Weights of a small image inpainting model: batches of 64.
Rows from block 5, named by matrix and row number. Rows with one number belong to one channel. Each number is 500 + 50 x the weight over its row's rms, rounded and kept within 0 to 999. All counts start at 0. Numbers have three digits each. After the name is the row's rms in percent of the matrix's.
# convs0: first 3x3 conv (model.blocks.5.convs.0.weight, 96x96x3x3), inputs 81-89, a 3x3 kernel for each
# convs1: second 3x3 conv (model.blocks.5.convs.1.weight, 96x96x3x3, transposed), outputs 81-89, a 3x3 kernel for each
convs0.10 089:557522447637439489481494493520498477527453425486446447500490527481548543490430569536468520451539564501469517545539474495536502468502630460540527488529557506576463553459496466345464590595475538532580537508435470426549461541414478488489501477476
convs1.10 083:535523506567555523519529522464504451488502484555426551451592526373465498391562529482538496557596531486511464502478526437511462450519532484506506377420422407464474456538527545519501531493525493479529467502540465471480516435567460458526490542502
convs0.11 115:587532562400515588381523616457469449499558489492461491417494504519460532532417503508533505555559439541523564496463562495527619451514544497494500500527493567583488508491519520436412587406499471493447483440497543486629474412526474387455430406422
convs1.11 112:528533558500550601486459530484499509468477488515489461500584397486464464454525526489536535482492487530477508497516533527583552493566707455444474512467452522489464513496514535477488468526500466524486435406449452427489600545507496533464433431465
convs0.12 073:537535469492519514520538494499483424316452608543504461490434499400510504482501580392490600440476532384507530609487488503542546598501500527513580510493515443553464551486528519507502571518497464497512471507509505575511479503535545438453537461480
convs1.12 072:513519462434441537556569490450474491378581590657522478492467472444496552454596553405429536425518626521529509505440505508522468459533436462513494500501477527422500549511487438450522524511478504468512618563399606443512543525536517559471527455452
convs0.13 079:429460482447558500561446538511471468406573505514486486581540422505485493533447499491481457499474483498455594493458476557557445612513431494405523475534408473479433498481528535468432486540515522521474545430544515475491536494508438602473498452513
convs1.13 074:471503530463517540529463457541482476420446586564497468548585464481514573495498464408483472497409459557444463539463403508479501560531436577463499444504530456575506522519462481438530496503552498465569591572424431550512593503478526435513503513470
convs0.14 081:621463436435508493535553586485453544553569486489456468556541586467474495492487518583511522534415515518541515511557489426394434520454524459497478460456512494540532512520486524455451505465487482497398514547528510478513528510500559513481554515479
convs1.14 092:514582476502509498487525547482496411547539580458473476464533480500537486514535442451510532524517496527429419489521519546607503563470479544502483538459514382489551504542497498532503495469494573531426420481382477497491515491518542550416434486540
convs0.15 092:453438588450534529511536492518491516466500482429452433499500427426571472462492527502496467544500558538508525470466560493464547502581453471524430481488517518508444457566515441518454513521584526525423411414439344662504471451560577485506530454506
convs1.15 091:427417472477500498475558495620494500534431559526467463486558446531515488429511552455570452475558528536510591477460527544510477469493564524545424522488506400455456491444477454446505444467488390500586466492521622552497531511403510448426520458437
convs0.16 105:531573566474476549532510401474453450453478514456454560452573507470485525445518426451478434493490444472494475575519567522550577547376445481506523484468465501521506529467465549599509357465482508509566529464448522471428441443435569462467482473369
convs1.16 107:572482555483506508482435503462506640446488559529474465543515512531503501493494452471462439499504474542524477510539518440599594445520529564566570523512521446461516601532537425424520506372432583554443482445519491491565468487508460512499540412504
convs0.17 107:537469522506496513494535511484500456462503506564411524511514500594470541540432471421452563435524448508609499540580493455606599534551562521430660523435549407520514464516502513519548488517523542549531468498458470496563588567448443521506504552547
convs1.17 110:498504513514492460517499533484584429524435611505483527455494529481573517470432436453466497448462480522538588481466458464435478506406565492518521517607547391484455486521505532495469496483505616460499453453641521534480442428554520440514611497536
convs0.18 100:539564536484542465507451387492513492464525516414506500493460505452479567424478567576497549560403493588495490507471472480441531481553497541500492520445489590514449485562504467557388516511543446480569469536597483573580539530509449454478493572516
convs1.18 104:555571498548427475496465451461573467510504511464629494406468519465538550518461493553478442510496468528560495434517446464462461517540458569506410534545519465459562574538587502605507570556517514451532529429497432564594488533576505598460510484548
convs0.19 109:556446511486453450479502491524463516605542438499596578532512449482412547466444549410458486584619434492518488475543501521447493529462525520415489530466503495489460412474499504485458516492457562474420555476425473418451517570476470485541556486418
convs1.19 113:481490529506502527493496513441427471550542381471463541478528518539604489502495575472463450505423497436498480475388470496551434473536500491481499512591470514529476490526542480484531502487481476417551510488495480523589400491579442526509466484517
convs0.20 107:509453498529545490446477484427462510516550499536575506528448452455439466531585509490482526516398444361491528466489458507507569448459575511579520486439441424475482579593455390488597510445515464505515491537498480540598517435483475529555523445382
convs1.20 107:515522475495430476456490519461414522543453505561508486529595494532490485509493567599392515469474510412462435536413518469512484442449460542528465444522522547511481474517462523336465522503464519442488561578486418471512500632481466606509468568612
convs0.21 070:514545531531526569469509515463598545614490380501551448481520562462504515485544487561438518463466455445547574489454404456479563507434496497452517441508504577530456526474480448488512505423452578513425411517429411423482487527512489505442449489542
convs1.21 072:563457601451526491471575460444507462578587399537461541478460637550489540428556555402515547512536514582645463476536548437516555546573376564463493528449468482590557522581574517549434452455576466520498459454532597517435412515542556509437462544474
convs0.22 088:509552461568527523539480518558514549551524539485487576539514463530514465500505536312427564436526479574478472505530518484539545576509498518559515578527497514427484458453499440491514382517542541601558538491532547505439436481534485452490460492540
convs1.22 100:502463509479510462488564531380554563438520401474565483573550446554487481490535462435559504544553552549521586360461546472540477462498473604497480455537458496465499492531470440487532498467513486466593510519459550505378508589380615519419471439505
convs0.23 117:532462550511437448510486595524499506540518526512552397479470522544494462574479432466446577587491442606517509450484511459513512514467497461507523461501495465480449479405476449515492447551604641502397606519467580464426586436503506524445425457479
convs1.23 119:503568476534526507525521520464499525488489568519525429562537426603555499511490493488521495505520483500530529538559566533474478472543525558581587523509497507503540497556507521501551523500550647563435538587442560549470532657603479565563439508607
convs0.24 118:504497506478527518540577486540481518463465533501436487367470522485515522531482563534592596487501481522465462481514493445505540456486457535462475433452497444490487479514474481512508513474495467459468520476514539464510615508515647518471458443506
convs1.24 113:528508467527463449509545483513531488534510509464551416414490466517472460576511551540540563494512542496493561584471423597493486514513439504516521544491549445485488553443468535516488513561497475550378405541399558463513500526487420610534481475459
convs0.25 121:585514575519504474548498502483542497470543466505556458512463501454434457536582495505523482427489469466487469495494552446545499451449559477486533437420599487510524512490524450474534495504514537411592511504517527481607614541481555635507662642556
convs1.25 108:474509548513523496493474495600452450520449470536562554440319468476544538522645580578583537546463450461412515471501479514449595496560541454512473502582473482542526489496545504490510484492481479455507438382565501506543436513468484379535540518498
convs0.26 082:483496411445517499509468522402524555565490541408504544540578422492535511582431590515504473578571527598496575518552488444485525573432547579484424461592469534530459415531520533521476478520495405531471450538499576503498428422491393478406404524456
convs1.26 075:423520504527544491465497540493498527436540522454542556461544443539500481547437517517477448555468390643524583471474489488501470480518454435462487479390523528496500449551485509511521500530453511437532442520466440491521421415442387505500500491459
convs0.27 137:521505521463511504431514547446485551426476496480476467550454461497460504479488466378539450390590564406356422455569565554511520499471518561556435444480521519455588392561592498495512527527462493491456501583511452511462486519472546475576361443463
convs1.27 128:478490483497512534496552521510546512536506508552504503543497572459483525483521541612511503500626528472499514570496460485573461530585583456502530470514541449426478487508491534445528531635557517604517576611547433444425478466563424428504421441573
convs0.28 080:468487494526487521464496496500538437490462471495430534537556570483493532398659514485536520487497543484513459485570460345576402532585387450521464526467455548521445548501463559528528560485532485397467556522494448527432420498562425494521449508587
convs1.28 081:471474452490566416532503541562464515531555554522513490501494604417485514417416492524430533442511442466428502577444423549510548566441556531536474466450489525531472588516434508517482504476558454452479471517514467537476426496452517517539556580548
convs0.29 071:554471463414503497436549497491477453618520450627518532463444658396406510456506443550445455462486526507483513516487499435487495527476503510535547463468413398452574460430491487486502464510399472488480398512602487509451419458423563517440514466534
convs1.29 071:512502601575500450461539442485497404499460335575518504514450625550547505356560500478526476484540491475482447433535477515514531545506511491490500487556521519475537553502502470545554492540484394572447527429512451499478505548575613528526523460472
convs0.30 076:533537504428521471518468515550450555424508458483456451426449502468440548539419487454660481494511532541445526487472533500602604425489569539453503445507502552347517492475581517440456432465560423531491574410483565501466522493486475477428508534528
convs1.30 071:423582487496476540473558472347545505580539529432448459398504517512576548502597532497523421417458457530477552418492552498566484515438495570552529522461498492444566518544456536467477449485502442448480547512543504484521381496491460541507540420409
convs0.31 096:541500538508471472539394586590527559558509545512490481538526444495511495530502406508439509476423463506472571498525551500464594441475512450497444467466522487450570526550455477471489485371623538501480567514457513458414516483504442425557486514503
convs1.31 099:468499485541700501550528547517403464472474469510445496620460467600529488613428495440489506462469493558532492471425639401509562494459525507501494473484460557497520495557493516509543507500461490615480608482455542435487549502515528517518479494447
convs0.32 110:523550475568546515544498480468446552505449598498534464559564450526508564457486536548591359524532463531439527406493506472534562478544557485468430512515473477506466512497492429535453482499498534591387528409556462448547500429503409454542480470570
convs1.32 111:505479469525472538484489437485431565445580380482594512460476564495438570447444507488478465458534535465476469389436528538545598506428509535481515524537475524490467511508508523492534501506416550465526617556541477598565465477494447461613616479545
convs0.33 089:594563540429483541471407514502470537532466550544486445484567581484490448487431452420470526432431554491435556503451489470537515494475519455530485457492526496535506591543505574562446523467380465523579499572516508523541460490425452479483498466437
convs1.33 097:562443497537478516523492473593487426489456517552402473492479572581586556474450488561537387552539583466478533476608476518493437488483440459473531474465518442519482502509508505433511555484376604391486480475585482442527426533569459512529524532482
convs0.34 094:502547456520474510512466487522573560513492506519433462489563516457475452502594544461463519616409502494474487479574477604357508444518522543470543504467545542476524496471482516401472503523510449680471561504511562505451582448511521447448506466439
convs1.34 083:492561467507433528520537533477582472479483503421439486461481567511544637587436506523509509446480476468482462481524490483493501511470511496536529497477483461540540499550466526461496543537507447514555524477423522458467584519403503541493499573530
convs0.35 102:476513537512485518504461524571499478501481456478472590496472518608441476450542452453458523426500510356506593426448498440479475508558540459567512454511442382498515572509474533497414431509575521467487484475490490521534539470503577474474710411461
convs1.35 105:524562479533496473517504506432471529541538580508534447424488492458494509381498584465502575520469500476476477389547499519527468580513444500510504505421492536451559517612461467386562577455542470502500496514503513456515524480455517557512545652492
convs0.36 105:474572507590529506510471413536543484516491485522469491455476544506443502478418526461523574437529493460495358520482521513496533460424459417445508445517421572564536491408505498521478584492451486459471474499471475523567453474469456546480492507502
convs1.36 112:505485501525460517501489506595474476567485459519591479514532478496531469492519566502461542444427516473495415481477528547410543490417437518546569514579541546534558484520505534586496486534543562472502466535533477510443462566550477398554487532502
convs0.37 110:435440475556593567509498481580581474412498549479471483457482460516496511495502492450523493541489482476442423601443492474501478481467513511513536407455435513552526425466501551526508468499535502482556409406413558506548454490479497415444446553557
convs1.37 116:478510498503501513467494502488551565489486525488416426544506492483541384593490469523502477562423460483563444472540531564530542501575496440423495538549498449531498511481507457513504510512512463555477548502585470530552484576524551557560446478569
convs0.38 120:490551518428553413527506512535448452468564445479450551441528568545561411486540420463481501505389522479552420471459552522504560498508463486505464432557494480489561519456481513521527482523531495592471548469457436477448452451501482544458487500509
convs1.38 117:510511503518491456498485525511491482567517513521515458559491484440469500429479474473485516436483402456398478475498499489470473556495516528503601465564451551541445486500522513502489495470520542495477520450526554668476497565570508524477495534463
convs0.39 087:479514486446509472514603544525500504477485541478507497418521452490508526497518521484437457506448468572499599531510452483448539462505508504529503526494481451503426586513477601433569504485654478518558459508610445552521443454465513510503485452419
convs1.39 099:488493444510484482544507503552432513515449491532557459518468467437540478587486495472469520465519527536528496507491549513476456500477507493558489505486524465439519471549470551571537513523576521448594459498527530530501538528561512548490506437460
convs0.40 105:526512501493502469528547467424448473481542613453496615539525467453471458517453496513455469410445456479471486471501497524398511460456528431625484518716564600671530448520445530491446463499493455491463453554481553631449407617400502628626542643656
convs1.40 111:502489503485471522519486512436456540397503415539557547458438559470518476516476492604515488557530477570550521502555520451589504530473482574407395505453415481510395467495483510484537510508528470496468518551478538501538354446452402331517562432433
convs0.41 086:530512490542504510511579489505469439454451552494515552460548535419540472404499423459477486534459546506424512471470491514414496489530479422470486536519531462493545550506449563416397510496568447551537456548494424539500452495472545525461505465446
convs1.41 094:430466487449493461531426536503539389400546459612456492517568509419523477430408426479510465512556450465516466592530498500536499546485478417426508527487574519524508498496460550652555535599550432531556472609478555523536505472501452430482543505521
convs0.42 095:533518662464537537444425427425522489529486567575544541578426458517477502524577518471545504490472479530451492459534552547544510489474456534566444472471477546510507588519489506493346402485490459555529435426533500510406372458555554553533473415478
convs1.42 101:487661592507482467492553479553477572524491509469496458492470544579468515640549452510504566581480482463489458481523584499463526481591473523540459546366563497564439545637459505498539487459456467570490479498489590470455527512444485458471496453533
convs0.43 108:473514517363569536484527457472422522429467490476567531491489454456501501572390460508445526383486526371512390463476535585430517464512604461441522447351443470524526557600504534515511450497475516489563437576545508496493498522471528602551558555491
convs1.43 118:495505517524505466466494535505399445490594479520562472453521499554525479571558544465436574339459571478568505450439535441540505487480604471475553468653499521577568486482518518486509487492511565545503563454399457428527524505552526423428502499517
convs0.44 089:371538469493369542586467478514552512562564517548562511416532514499511531520476472478504454473440510473490599509539471428466447541515507397469495503577410500475512509469518469453550518532480497494475438494577468506523532425451508478460453534420
convs1.44 079:507513478499506526487511494544490528488422475509524426603555482533487461520519562473534501452514541539593544447509444465494570510445494477490473543449509562453511477491479521495475474493529466484579503566466568465406456439479484457564477492408
convs0.45 082:506506466549493580548486534541490536475592464532510525497476540494540570477485442491506503486604464429480554570531474492562486482509573495585509510466505546540484432492508443558477493483484495508473485429436508474437502616484512453506533489446
convs1.45 089:441497414521468500508493497490479488461483527469529396523467452544492501463531486422455516461481470427541471471536484557603451474542524515432530544519540465521473468455487474535497504475519541509465546472523543575573480469499476484413581427482
convs0.46 070:466465512391492450564448537564561541512611460503515590437665517510407571525432401562398501442469455474462447498412562479561542466479476491480622536580516527571537539525482421459599495490476388492481555476526472426544522388393462479478407525460
convs1.46 075:541509513522534520492494480493544566568396535546537388643496469453537472413472544523500501456435474433660445469503466457400517500564492483453512461437547444529505498490468553495509511507576444463515509586388476536537575503475559488485459490489
convs0.47 073:486490530518471525565489486424523531454385431384520501544657596467334461461477418511543578480509530480459458397490416480473462439480501522530511541470437451500567491390476321445474576563499569396484461423515423522441511452370537470537549534557
convs1.47 078:551451537404597531543534561553460563470600583494456524519560567472616544454429505496526504479520455472449461445467538494481479499516578560497538628498426452458477536507521514608474500521600525497367538425520514533503495450437541536497577437502
convs0.48 119:459553571499541557455528532601564583519546577459481386543475378411421441469556573489497487491501391488472514504502474427478507550558535522522576532463499483506533524505453483481488529472521547506555584538463486554556547475556476437416499487472
convs1.48 104:505503508465480544484487494510490575455503584525450383450514601552582516529467452487485515504523563513566589506469483511476509569470527505580526475584567439484490515472517472509487500479482518596531560421523461539505500418483469400456442541482
convs0.49 097:525497464502483536535392425484535523513506529500542561408542559507422388492540514474460454529504519463391389535559477494541548486474474472456447496425469547566439443483514426553524657503528450545480497540459462476437555615508447463435500493470
convs1.49 102:530507487558491485495548463490511531418458499547462464476479494515475545466503494520475488543494434514461455513440517529491454467452442502518472457477538450462545490505497533557490560579558475484440487479580516512464454455545436575445444513486
convs0.50 135:521494529518495530495482457472488519501531545527542512513505462554429453477450498473590553530490525536472507492554455456535506429465457483524614474501486560508512525501473521435459496468486452492506552540576530452483463417486627506477455487484
convs1.50 132:499487481502527537503496493477424528473425472493557472495511500458526493524487534492493461487463516497468576504540532544473578510406541470542479454436530465473516491492495497509502501535489622540493557526538469470389501485558527508470532486428
convs0.51 082:560477501526530446529482510495486467477562532496486529467523520502587430484495434577473518533391530444512506424500496555455499512580446446415490495404682546560411487600427495392488454575540487570520559556514509563514576506494485508502418482534
convs1.51 076:495474490556540513512505491458550377521376503515504584538565559513414494480465472524475523500535472524546453598508579507608436497447531561472474486508460534436488520541465502524505520530490485496485460471518504419476463514475543421503522472454
convs0.52 124:492445457575562500521473508588517469580493471452454573558469508517537498434442485557451489468515490536510485533524561398456492549447552459472565491444423413497537451422646434542427569549466487531503461465413422484390622598588497441391509388477
convs1.52 125:511525489514442460482482570482479432483475466532511464606494519571479484438482488506476402521421536466501547537492491467510508464530544561517456506444433470483529499529495538481443490487574418500487421484467653616491505563496463434502486524488
convs0.53 071:508560487563568538482463373494451528476447554461554565477521434491488550497527434456572456486520521533491515436599515473437435489452543519448520498517464514507587513493434430481534465543445491382478529531443528447471428463519487529530597500485
convs1.53 073:484504562492482468519510509405450521470553582454536469505439526508535463520518501535461437449530480474562482429416483470524529471404572422474486489540467432557468530499488525535475520459527462514529613458468396536486537427436491417544479450545
convs0.54 071:507525541520445485453499528520583508520520635507482537522494432550436513626472610456444465519498502632424566428556532545481472520558529426495515543447586469454421391410463492476551490503626555480514507381468416574513610533498527428492457483421
convs1.54 070:455513537544532486474475526478542403414444372436463507447545395480534539470584507432561360577457519493554493354467453471479524541529590550455525403553380434446587470537513517475546480557539506455467462532432489549533528523450479522461556468503
convs0.55 107:493449529475544494453590542556497476532485552470482442586540558455490463505547499524566568500470480544558587458464521471530551487552589543550452510502468567520476499441463520347529581505493440421529420524476474534569515387458522585426498448536
convs1.55 114:478556578496499525502536571528536456616558464493474534491404504573458468518489432481517386484497509483464521432507507445579550464488592504495561516492499435483445438568497613556539496557513542478513464575543501513568426482469505471514486420500
convs0.56 104:530463497457514532460645439491451517488524450507535514471465522493506500570473541552515413419513507362415496512509510496457434473501551509502544455583494436554524436532458538523535489556491469575379519551446447502492456514508359517554491452434
convs1.56 104:439508455501424489451472499456513470428488543472532522564464460613387510601517501488453451405499481483515525522520452610456510470455517485422533566552505564436412492484493455537516469520473489487517610502552548471513397632605501425476559504398
convs0.57 075:505500544499470479530617475576516501506448593481537439526430540418464513400377560466455588429495509459495438476488532509518563665397466481484548492533426487441532522454590508476518477579515521479463514521459515602566612500524474532393504572469
convs1.57 073:460450510424518481549441435565465503481568430502548410506438514534568507483561489429543520419450514421513457523555457474526517493510478591505416477469431421513526455495482538458406504480526570494530489510392395493555451521470578562494557479451
convs0.58 083:503403435541585527487547498534592541501533496550514517452474452458479447447545587465499430505566556431513458536418429541451522561455449481479520506505503423453482492460470474470539590601393460457498473587498430536513484500601475497495673545484
convs1.58 094:471491462572543462526488547531472433496566439496444550471476560561439525568488490409481488500459551462405433518549475496571493530590501440535491462477451465447551479415533458474575519577488482440496554416553442536518523425507441427539434560601
convs0.59 123:496486467492527518497483479497550552403508566530494576475522531542503511531596395445483507447509465439505458565492397445452518411489480465557596517559451480585462464471483472488515497534500492626511563604447576480415445580467515549479498616526
convs1.59 108:501518506485488479499488503413485543426448596437493506564440482483464499507485551531510520516422443497489562489478514485479507504443577472507427528474421446453500501514489501508523491485468422471519486559382556410393428483562543522487515543431
convs0.60 116:527497484482472492489467501546488510445501517442446533461481522447470507547582516477508449493456536474503470468474535502496443501418482474566503414449537512497476516502535480537564561500499371356455573385411525464534505461501453461452501448533
convs1.60 117:493473492471457539493539471573602506484492609521430508410581498572419479472514529484430555438491539499488470500459574510560542512475534483526440524539527458492575469469481495478493463519499499394496466520572551523526392467568516464407568500312
convs0.61 071:598571493481472492469437469470610471527412558502541462519491384476440534464422489451541540459464547448507471462446634379455469479476445563483500484462422423438546466555454459599461483522525532478549585511512469477587523422509482464388563507470
convs1.61 071:517508543558537545502511480417546496414509427470420550349585545545511447547507552520527475472491536541410477492564492607484540424484609441559534561404526540542480560540491497538549529470468477480468461464521415514552464564500579501451470487437
convs0.62 083:509464428539504534591440457537538477484561543468526509527545567524527426382402445522458416527484487477572599499553528466484479460511420491499498418471514449463477466452510468456579528540613538512512490488502408506462529498476500500512537555509
convs1.62 099:620489477503515505492522473506509432509382577472475451535484510522418526390535472536553456515517535501504410539536550519466472555517556470476463541540467536485538531537518561584531580541593539407545494513474452497503500517554437475545454510547
convs0.63 093:564507470518508476478599505478484480488555514538501427414509508516457494536475567398554505408513497477494453462506480449467475440457481481441536409461453497399446463560516476455491520488441512511531501486548474396471435407467582466458593564534
convs1.63 096:442494538514545470566502541583482413442457554461515502457547621453644584456525496440492507499474471483415544506473543431537556494506548442528514441476527449478549515524582540425476516538533494538492493467480501480527438426491492488621474540575
convs0.64 075:485575535490462514465469502430403482521563464481458551387530520443540491452422572527463551454471475552520464507540530421462481539489490430441527489508535497453507489478540438367564501496497474499449516497470472477564514446447540510553572445505
convs1.64 075:520496534478543527480452535392524481496470528535500526525532455495441523471427566463450509463579538508573488493461495483443598438488590499501452422478476470491541498534497578496597492496525510449557456550526480510473516510507600553434478576398
convs0.65 098:476509459508640544389480470568524578514520515445531570502465472446534527504495380460471470481491516457452457465477474509527496466548529491486533427487474570559479399439463457497527524497518495386499490511528499436457561480511549559482536499532
convs1.65 110:453472442449441447510516475427483555570493524511454535576434492514425508441478457555506426503434441491454464472464498457506550493540531454494427500565478519541441433512441468441484474500478404535478520446498520531502484430516534523438542559519
convs0.66 119:426534512553390449513525523443560529523393377494577543568558571514499543388443542461510520489503470518443487469459511525552392493505509489545561454361480560523516540506485460472506508540475518494504398502434547482474450450503491446415502471477
convs1.66 107:464462502486502495473532493386414525639571493459582708571484553520509527486542496542515428584551478564543476551450467573499528517513496476502463608525484438530462495500499481504500468517490560431401538588505507563551455431529493509502531537445
convs0.67 093:517483456479482523544460484527508437357451516422448564557585423614465525445527443539514490490601529422466570509467431587516441464496541575526457539535523573520436524469465487503435475471518473439467374464541464448487494685516428546379495640516
convs1.67 102:548511523534520525502521511556576605467534572470490426488556443510525417614398482489513529495511545539545543497517442570462493456488422525526446528546518592523425508510478466498558541511484469517475351432479423497539699564509478476496504346462
convs0.68 113:524448472521498513612603551536504500455436479409470485483500454457523486479508507526442461507548428503505482466454437470437488479501497403556470496461497483515481576530575434532531535485511497398475594510499511485461573520543526558482464485458
convs1.68 114:404438501466419481539520477525471501525513482454493538414487463514508515454508487545504515489564492531544447454423487460505456491482581402456520500463518464494512459425451498502467451591488500497493464425488485458572483547545492538511564472502
convs0.69 072:561515523439535431462523487484512454509385470424411482576469468539500531440541577411479525455502525504487503493512530555476520453413413450434486481489512476545516504483528493450476528518458485405533529524491460450507502491448448564428485490441
convs1.69 073:582503486492505554463516560588563556533551472603438535443443586517491495527454478511510517485538503554514566479582555529504487556542527479469556427529436498549530529545483505560553484473520514435470510509536481614509482557409525478491538502424
convs0.70 121:539488528538593421521513556471538602481436575489455546505509524492455563541444521550505531557551422436474437510512539499439560467494633537470443464448376517503369558558515594440532472421489450548575490522552486570626564441427445467362524443569
convs1.70 114:513504494470539497486447418519560527451430461494402542498522426495410508507466499547446488456500466502456438545502521521543541503545538469489514546518469530588522484509486492492457515461395536432498476444474461446496520484446505600585535540487
convs0.71 095:493363463449533551486578572468544505590536491449532559525474531501448564466325533512482472505546435450505443499490527522610483509658592531541484481487523517479413477557598671540457533413402610535497548547440447488444489521464459462459638532466
convs1.71 105:505640481429563541522608493489471578561462476497387477471545506409627498424476445572503542502504570516494571519497477461570552507614577445537567510531542476495490527544515574321493445507405556447426474438484503452502369495579560547630539558599
convs0.72 107:482605436437427510576472475483546489468582466455429471442486559569457558539494490538527470484465426446471475434493489519480540524472515489420468501523473511513373504518472656452431498509534538484537613483460588480474521453451438540484430459456
convs1.72 105:520487469502423501549525462506496545611443511453562491516447546534391555512515458458464578454601491518551561527462422489367497467520522541514456527564603514489528448482511517650547559500433658557452550612449490479449492541519477507459419468425
convs0.73 099:446523506462520524484484482335610452462419603567487381472511515468419456447527470517541548528463514479474498457513577597433479519519515525476475460525494394513511493563500499499502456504502508487376387426504514532613512481484536484522534508566
convs1.73 093:532508484504524515503491498580517475390527526533372683463459512516544538408497546481455535476580470504519487456508527485443546433545494441470493450541632574555501519531492523491498467519519366545521463472504584415544433457449479487550486519414
convs0.74 124:523465537484468506475480498498463511472541501574541492431481447565486459610595433421438511371498523399521561520504469531489475447502493501431469492524478430518472505586478461556552553476502557444417533523519533482505414480512461565491498457477
convs1.74 123:465473524476427506538471525466526506498517533558483489583513461537460512575407606428390463516457462500512560472458502478526470453483529461521465507613505560547561475465506504347529489530489491525581498605648610472439498533483622518560491484530
convs0.75 080:450459523496544506478491563477499517523504491545538573452486467436512452403501462418512583484503515459446438482480400414541469464482485508502546519500427536526437536536516497497602501513514412531625440510423501528468496518463539429469511474488
convs1.75 089:509419521492443557519492518498562450512481438533463549479562533494533515442494544458556503474514517440460514450522492534500545503479504393459457560478604574558488502520465505600610602508499500450513403506538515529520534468505541485402531523433
convs0.76 138:466564540482536537483494588497457480491456571520491512497568527507436498436444421438561485532536407526534407502493487426505518453534536474433536492500403526432379514444563495490522474623567416524535476461501476487473426416397480368370503419419
convs1.76 120:439524532481521541510528513446581495505525454468546464473466541489510522437447575531514497522531537534502536485492502456504509546477571516503491488537606437465509457502503478521570482554496474561479487493621488464568488486490457586606424522579
convs0.77 112:507522495550473494483502494537507483405476511426480521501482525507501479525516494574508477388408475499568537480439524549493474539486455419427430401507504487530500526471512518504516502561499444568437378481481462495503459516477414504437568478474
convs1.77 103:555486505542527518543469473530481498464520595496436466420441467477507537532424539504479472489587558472473464461464423562489448405502559586542510571566577525435526513480520492522476511509503451513513604613507558519543675555423512511416490518488
convs0.78 080:469518485537447514555515547547545547504475352438527457501541575418494476459559555501378495600568516495530408500484435463449440431502545500457428469464485449504490553356575460481534627471492435472461495505514543503396432595481388481476481521416
convs1.78 077:499499454492522522509530495459453537615502496421482520526533493465551539515490586486499514449408529488640614467444604528582524584439528463560525547513468573428529512490594500496478514471533510421446429512549473525498496452431531506455489443514
convs0.79 078:561537587538510491528521565498493440456561479534419490437530493474445488486446535479524499515454559550492501491488524578455620511590531550470440538480556485512468427516516488357595565444461525491395573515323444430535527464482512446483459517484
convs1.79 078:449457548516531430461535557469538430511393581482518427468527486559554639432525555555421538446587485513514560490439531544513420485487527464485574478533432468477501561507492562457459511502459491431520512554450623470439534586397451497497514493482
convs0.80 105:507471462496494536492536518537607529583581529468580530509536508453511450467498499478574572356532535466511505413493477541442519553569595570584548546390554528519408468516488412533477524523495463561486452526440496480445445544489474536508389617485
convs1.80 103:480495504490490507554516473459502483529476498492382508527530591566442549518441479543497499488474546409413504449507526431586480508455567660526601538608468445449486508513487446479504535493471497550547471474511497487546417505444521448616593642555
convs0.81 100:507491483574477474522499461476506546543505409521567487504543511538581501464559541424454492423419556546481498494517501551487490481480474456544461438509465567514531517555449479483499454498545668475508571583551517510521577407487470475456513481476
convs1.81 091:529458471591442537496502510515547491468457498460475497483550435466490505506461506421507503514528619569597533462503446528517466507472521486393408520462450504477497515492524556415535505545509472406515661470436438471384536484428550545521532545489
convs0.82 102:595528521459484524485495525572442428477452459480519388492426592388461580500581476456514556400484538431452447520528624421532504433474543530518571545532467464532503466495528484550543508528489624566534601560540578594543545633578520513577432419575
convs1.82 114:507497510524449571486508489592499564607597505529526444505385523399537527384596596587538548555561509482499529492474501493493542487437491552569522578571494511521544502475485494488496508516491496592541517496457352368561526598465508498479448436523
convs0.83 093:489499425539511467511510445460481582472489551473456566566475537470477521480475483494569535490509493550474538467496506538466496504517452512506480474544485488569405464480484518448587557486507440487498393513532492491585470499478473544450516555402
convs1.83 100:522549479540483500505511504542412539542385603485549536490424455499464466534569482486541510536543559485500463390497482443436477496520484489488501535455472576535496534526441589547465538467578423585587495493513452558554441538466490446485563467422
convs0.84 074:524620453477447542498465522534428506526563539453473410582454479450529426512511447583511482509433539477426434443597403482401461524437481571485441510546461492475480410496494512521368469524548429521488438426457453526434421504454511531504453506576
convs1.84 077:474533435606462512564428558569463558382478436500581537482493494527484481581525447521475426470461413436279348467544447509538504521443544473525505495469453489508513472502484539553448509511563402546415511492489439507529439511511466534511496511529
convs0.85 099:560308564508553475446548544513423480509380525491517447496521477528458499481500485451502471448531488611563308454433521457454552539548449464437479489452498525568497528406536489628462446561495402443501476536453553468563447496485485461371495518457
convs1.85 092:567512513490552501463455505569539467458492407543467606489472525497536433493447517574490421473416436550475504608533527527661467471390562517483481462519494473508494505487562451641528474485521555434550588549526461596518488464538541496512481463453
convs0.86 113:441480439579504401444599610588520552473500478496525565439551555518556478551503570484528497503454434497504518453467514485545581432486485491386460465450477435406478548465453327512569516533503413510476545543483495501542462479484522460506660566550
convs1.86 113:443532487450405664487506510490484444493528421394569433481519402492420533449409535601542498513514516491495491602410476550557439447525457513418507480444469478438516461507511474486518508496598396545503421530513510567460456508567430392533500488495
convs0.87 109:474530477501500493475459530488582522457507579432446545489562476598555500534464523440478540358378438502469466502505583492469489529539526524610568504534515515481547548517515473472477504532494484631679448497472377474461353446513469456507499451400
convs1.87 112:497506513541501485494526497566577580483541535468441545488516509535494511486372400517496519525517547508555582505496529527544496516584590421565492498509463488471487518508485520505462500511517435450499364373416552503515587624555551570511501527492
convs0.88 109:567427410523413538522473515546494551464476509475497468508534544494474478478492445444501519504493439549400462551547501515535508613549555393377540460431408433392398461496477499468515502489519524537473538392552466506418424502443465479491508625532
convs1.88 106:499509449506509499539524492505420483539536503519530378505461482479564537539422497504520399552483429440502493525482470473509525560442556503429515433500584505526620498511483525496496522530458636548518587538485520482501620542597565684558606671626
convs0.89 109:580568368577542360466440561449508456496515489557468465521515503505464508491474575460561458476494532482465504495564425532517402537548472505534437457529393523524453445497809478536603489481310501541479532549449500527443500501528462478479481519445
convs1.89 104:516437496448513463480440457533595351415518468448573440478455511477517501531556501504506463497525433501552522575439406443436386434436373450486461469422515561478447430512567612519502498503476503568499567516545546555517504548518517421464547479453